python train.py --model="image super-resolution model" --dataset="patchworks of several textures" --train_examples=36250 --image_size=48 --crop_scale_min=1 --horizontal_flip=true --task="super_resolution" --loss="mse" --scale=2 --arch="rcan" --norm="none" --hidden_act="relu" --channel_attention="eca" --depths=[18] --kernel_size=3 --stem="deep" --widths=[96] --residual_scale=0.3 --init="torch_default" --residual_init="none" --optimizer="soap" --beta2=0.95 --learning_rate=0.0031 --beta1=0.95 --shampoo_beta=0.95 --eps=1e-08 --precondition_frequency=32 --max_precond_dim=512 --merge_dims=false --one_sided=false --adamw_lr_other_params=0.0015 --max_steps=19600 --batch_size=32 --epochs=17.3 --lr_schedule="linear" --final_lr_fraction=0 --warmup_steps=1960 --weight_decay=0.1 --adamw_weight_decay_other_params=0.05
Rows from block 3 of a small image super-resolution model, named by matrix and row number. Rows with one number belong to one channel. Each number is 128 + 24 x the weight over its row's rms, rounded and kept within 0 to 255. All counts start at 0.
After each channel's rows are labels from the 100 images, of 14976, where the channel reaches its highest value: "strongest on" is what is common among them; "peak on" is the class under the peak. Only what is clearly more common there than usual is listed. The data: patchworks of several textures. In brackets: how many of the 100.
# convs0: first 3x3 conv (model.blocks.3.convs.0.weight, 96x96x3x3, each kernel summed), inputs 0-95
# convs1: second 3x3 conv (model.blocks.3.convs.1.weight, 96x96x3x3, transposed, each kernel summed), outputs 0-95

convs0.47 [109 105 124 126 124  83 113 104  51 117 170 150 139  99 133 156 119  85 120 153 141 107 130 103 120 127 133 140 127 124 164 131 147 129 108  84 156 116 184 102 150 138 130 145 113 174 105 137 118 112 134 141 117 124 117 146 103 147 124 122 108 117  99 122 153  83 108 172 161 164 155  93 167 132 117  83 117 134  87  91 151 104 123 122 125 135 125 120 149 123 102 128 100 137  90 110]
convs1.47 [130  75 138 122 150 149 144 140 122 115 104 139 136 132 134 125 134 133 105 200 147 133 141 138 154 155 145 109 141 145 195 111 142  77 100 141 155 113 116 133  77 110  96 122 116 107  90 117 147 141 160 122 117 176 143 135 128 110 108  92 174  87 144 114  92 133 148 159 177 103 147 120 100 167 113 125 127 115  88 137 121 138 137 124 157 123 109 135 124 128 128 133 154 117 109  88]
strongest on: crosshatched (74); centre pattern: crosshatched (26)
peak on: crosshatched (73)

convs0.92 [127 118  79 120  94  88 139 146 135 129 101 160 141  89 107  84 123 118 147  88 129 155 154 132 124 132 105 112 115 109 155 147 159 126 117 126 152  88 127 135 158 123 138 130 112 121 133  40 130 181 164 138 130 150 125 134 155  95 122 125 137 152  96 109 125 120 137 126 151 208 144 134 111 130  98 110 113 139 126 131 151 128 125 135 102 105 148  71 136 111 121  97 136 117 122 143]
convs1.92 [ 64 125 145 160 159 122 125 116 110 134 139 125 145 123  75 156 155 114 109 160 131 113 100 121 101 160 137 150  87 114 159 110 151  87  78 132 136 109 110 125 116  98 116 158 117 129 105 127 136 156 138  98  99 126  95 141 114 126  98  89 152  83 132 124 103  93 128 103 120 166 182 102 125 148 121 124 116 115 127 103 119 125 162 110  99 109 122 112 139 110 127 144 127 174 139  74]
strongest on: crosshatched (40); zigzag (31)
peak on: crosshatched (32); zigzag (27)

convs0.29 [143 135 103 148 111 110 116  74 152 147  81 146 144 140  92 122 105 114 157 130 154 110 134 147 135 124 140 175  96 115 177 117 105 116 131 131 156 154 108  55 119 139 121 131 137 121 120 117 130  84 135 159 126 117 130 113 129 108 146  99 121 153 132  89 153 144  79  83 114 126 155 148 117 138  93 131 145 152 103 160 141 109 124 145 134 164  86 113 113 153 126 147 146  71 111 107]
convs1.29 [127 107 138 123 153  74 145 121 129 107 139 142 115 144 162 160 156 114  65 144 142 106 137 106 160 118 118 127 123 140 148 144 116 136 115 145 134 143 167 194 113 104 100 162 104 157 138 154 130 151 142 118 141 125 120 164 153 124  95 165 128  67 123 127 128 135 156 140 149 127 137 133 140 133 169 112 100 112 108 103 121 150 146 136 146  35 144 110 124  97 103 125 140 128 122 120]
strongest on: white (71); looped (31)
peak on: looped (27)

convs0.11 [113 173 135 141 121 130 187 131 140 127 111  81 104 150 114  80 110 123  91 153 102 154 116 133 103 102 128 106 212  95 114 109  95 103 135 131 158 152 145  99 140 118 132 151 136 137 105  80 125 177 131 127  99 148 116 157  89 133 119 137 122 104  92 138 121 137 128 127 142 158 133 127 156 129 131 124 125 143 135 122 123 103 102 109 164  98 104 151 128 101 100 143 123 151  93  93]
convs1.11 [131 135 151 110 123 140 101 138 129 124 130 115 148 134 118 117 136 113 155 143 104 112 150 123 117  79  81 135 188 164 110 157 147 145 127 158 166 124 137 120 182 165 153 123 166 143 116 130 170 115 152 124 148 104 116 131  96 140 162 110 106 148 145 134 121 160 108 117 114 103  95  98 121 116  94 140 141 113 127 148 160 127 115 102 144 101 204 113 137 131 139  94 179 171 116 122]
strongest on: white (72); triangles (30); looped (30)
peak on: triangles (27)

convs0.30 [143 106 108 138 109 127 128  79 123 120  72 178 154 135 156 107 103 136 110 122 101 104 145 112 127 126 117 148 128 153 116 167 128 138 105  91  75 108  83 119 104 121 143 142 100 122 133  68 131  97 172 123 132 102  89 126 112 101 136  84 143 116 131  90 106 129 104 128 176  87 101 141 135 185 130 135 137 131 142 132 144 122 107 117 131 176 120 124 106 124 121 131 148 134 126 164]
convs1.30 [111 151 134 118 132 110 108 118 129 106 147 148  56 107 111  87 146 122 180 141 152 124 125 150 122 115 127 117 137  93 141 121 133 147 131 155 114 141  99 117 127  93 173 114 169 116 104 133 128 165 112 152 133 140 143 102 132 140  94 153 158 147 129 111 156 151 154 128 105 118 158  95  69 167 124 108  96 113  94 128  81 105 105 169 107 111 120 125 127 170 149 113 111 128 140 176]
strongest on: red (74); crosshatched (30)
peak on: crosshatched (26)

convs0.26 [135 111 110  91 159 128 139 114 138 108 100 123 123 122 148  59 155 133 129 126 114 116 130 100 115  77  95 123 123  88  96 128 107 119 118 154 222 134 182 144 127 146 134 158 134 111 111 129 131 111 149 106 133 133 192 107 156  96 135 118 115 147  98 106 153 107 181 154 118 142 143 121  97  89 125 125 142 140 159 125 125 146 112 133 141 101 128 145 138 134 123 123 121 139 158 134]
convs1.26 [132 183 150 143 100 118 110 192 142 118 102  87 132 134 101 114 123 121 116 107 126 139 147 125 135  58 170 143 137 140  83 123 128 144 139 115 171 122  93 151 125 144 142 118 119 164 136 116 141 131 158 104 122 106 101 149 113 188 124 128 124 107 119 143 104 158 109 138 162 109 136 101 191 133 180 129 121 125 149 130 143  88 158  98 113 157 125 104 123 120 119 122 135 136 104 110]
strongest on: white (75); looped (34); honeycomb (33)
peak on: looped (31)

convs0.5 [123 162 122 137 144  78 151 123 130 121 134 144 152 131  98  98 116 161 135  95 117 101 147 162 151 137 120 150 126 148 142 135 112 169 136 113  86 143  77  56 100 123 100 136 139 122 150 140 112  83 100 143 121 113  93  92 126  95 129  94  91 136 132 172 145 123 146 125 132  82 102 144 150 157 123 110 105 159 113 121 156 117 110 105 100 141 108 116 170 136 111 155 137  87 124 138]
convs1.5 [146 129 157 173 168 134 128 116 116 117 175 139 103 129 138 115 121 154 103 142  71 115 135 101 115 132 156 137  95  88 150 123  96 110 160 152 142  89  89 174 156 146 100 151 114 113 146 143 124 127 188 127 135 107 164 133 142 143 135 133 168 122 142  89 135  88 150 172  97 144 132 131 154 120 132 127 129 168 120 135 104  97 156 136 135 111 140 123 136 160 106 106 119 183 123 131]
strongest on: white (76); grid (33)
peak on: grid (27)

convs0.88 [101 109 119 137 133 113 171 131  91 119  87 115 112 145  97 140 139 114 113 159 154 133 130 127 130 155 114 116 204 141 135 118 133 117 130 128 113  95  91 146 143 146 120 114  98 131 122 105 134 133 140 119 118 174  89 146 122 101  96 141 103  86 100 122 124 139 118 107 126 134 119 114 125 153 118 141 101 133 148 125 109  81 168 128 164 113 130 162 121  94 134 128 118 205  72  81]
convs1.88 [125 139 136 144 138 149 111 116 126 154 115 147 176 141 127 141  87 119 110 128 124 147 155 109  93 100  92 126 183  87 107 140 122 106  92 135 139  90 100  84 165 145 101 127 127 135 128 118 156 131 165 132 138 121 139 166 123 106 170 116 123 128 126 148 145 135 125 112 110 110 134 127 118 106 116 215 173 139  62 132 156 110 101 121 138 129 139 114 149 155 118 114 174 150 131 132]
strongest on: white (73); checkered (33); looped (33); grid (30)
peak on: checkered (27)

convs0.72 [100 115  83  80  96  97 117 131 108  89 140 121 130 125  95  92 143 111 131 160 118 157 128 122 126  86 143 123 130 161 140 153  95 147  92 122 121 171 108 144 181 139 155 139 138 111 110 137 144 117 135 120 141  95 156 139 108 181 119 160 119 128 114 151 145 123 126 156  97 164 158 164  85 122 143 158 143 126 118 133 109 129  94 155 102 127 112  77 129 117 120 115 131 190 108 129]
convs1.72 [129 115 114 123 103  99 120 167 124 147 109 134 130 138 133 200 197 142 128 161 100 126 114 139 155 113 131 129 124 129 180 135 109 127 133 138 153 205 140 105  75 108 115 116 125 149 160 105 108 138 105 122 108  99  90 130 152 140 138 117 115 112 113 151 112 123 102 162 140 115 145 136 144 145 152  91 109 153  88 115 148 117 150  68 134 133 123 136 115 141 108 136  91 148 110 139]
strongest on: grid (35)
peak on: grid (34)

convs0.17 [138 102 101 112 142  99 144 100 100 164  90 140 136 148 129 109 138 117 133  88 161 148 129  80 141  85 160 100 127 117 161 123 147 141 127 132  98  58 125 158 112 139 113 134 157 124  97 145 138  76 134 115 135 134 160 117 130  89 139 130 130 124 145 144 145 144 149 119 141 111 126 125 119 107 112 180 150 131  98 131 117  85  85 197 148 133  91 128 138 140  90 117 108 135 131 102]
convs1.17 [124 105 130 134  89  85 117 177 149 143 146 154 111 119 146 113 197 143 123 149 142 126 108 104 163 104 142 137 123 150 177 115  98 147 157 135 107 114 145 132 121 154 117 139  95  91  87 165 117 155 120 105  98 129 115 146 139 152 103 180 125 123 125 133  94 122 140 164  99  93 128 114 113 154  99  81  98 133  82 113 131 132 104 133 133 158 102 126 139 112 121 140 115 151 174 147]
strongest on: crosshatched (43)
peak on: crosshatched (41)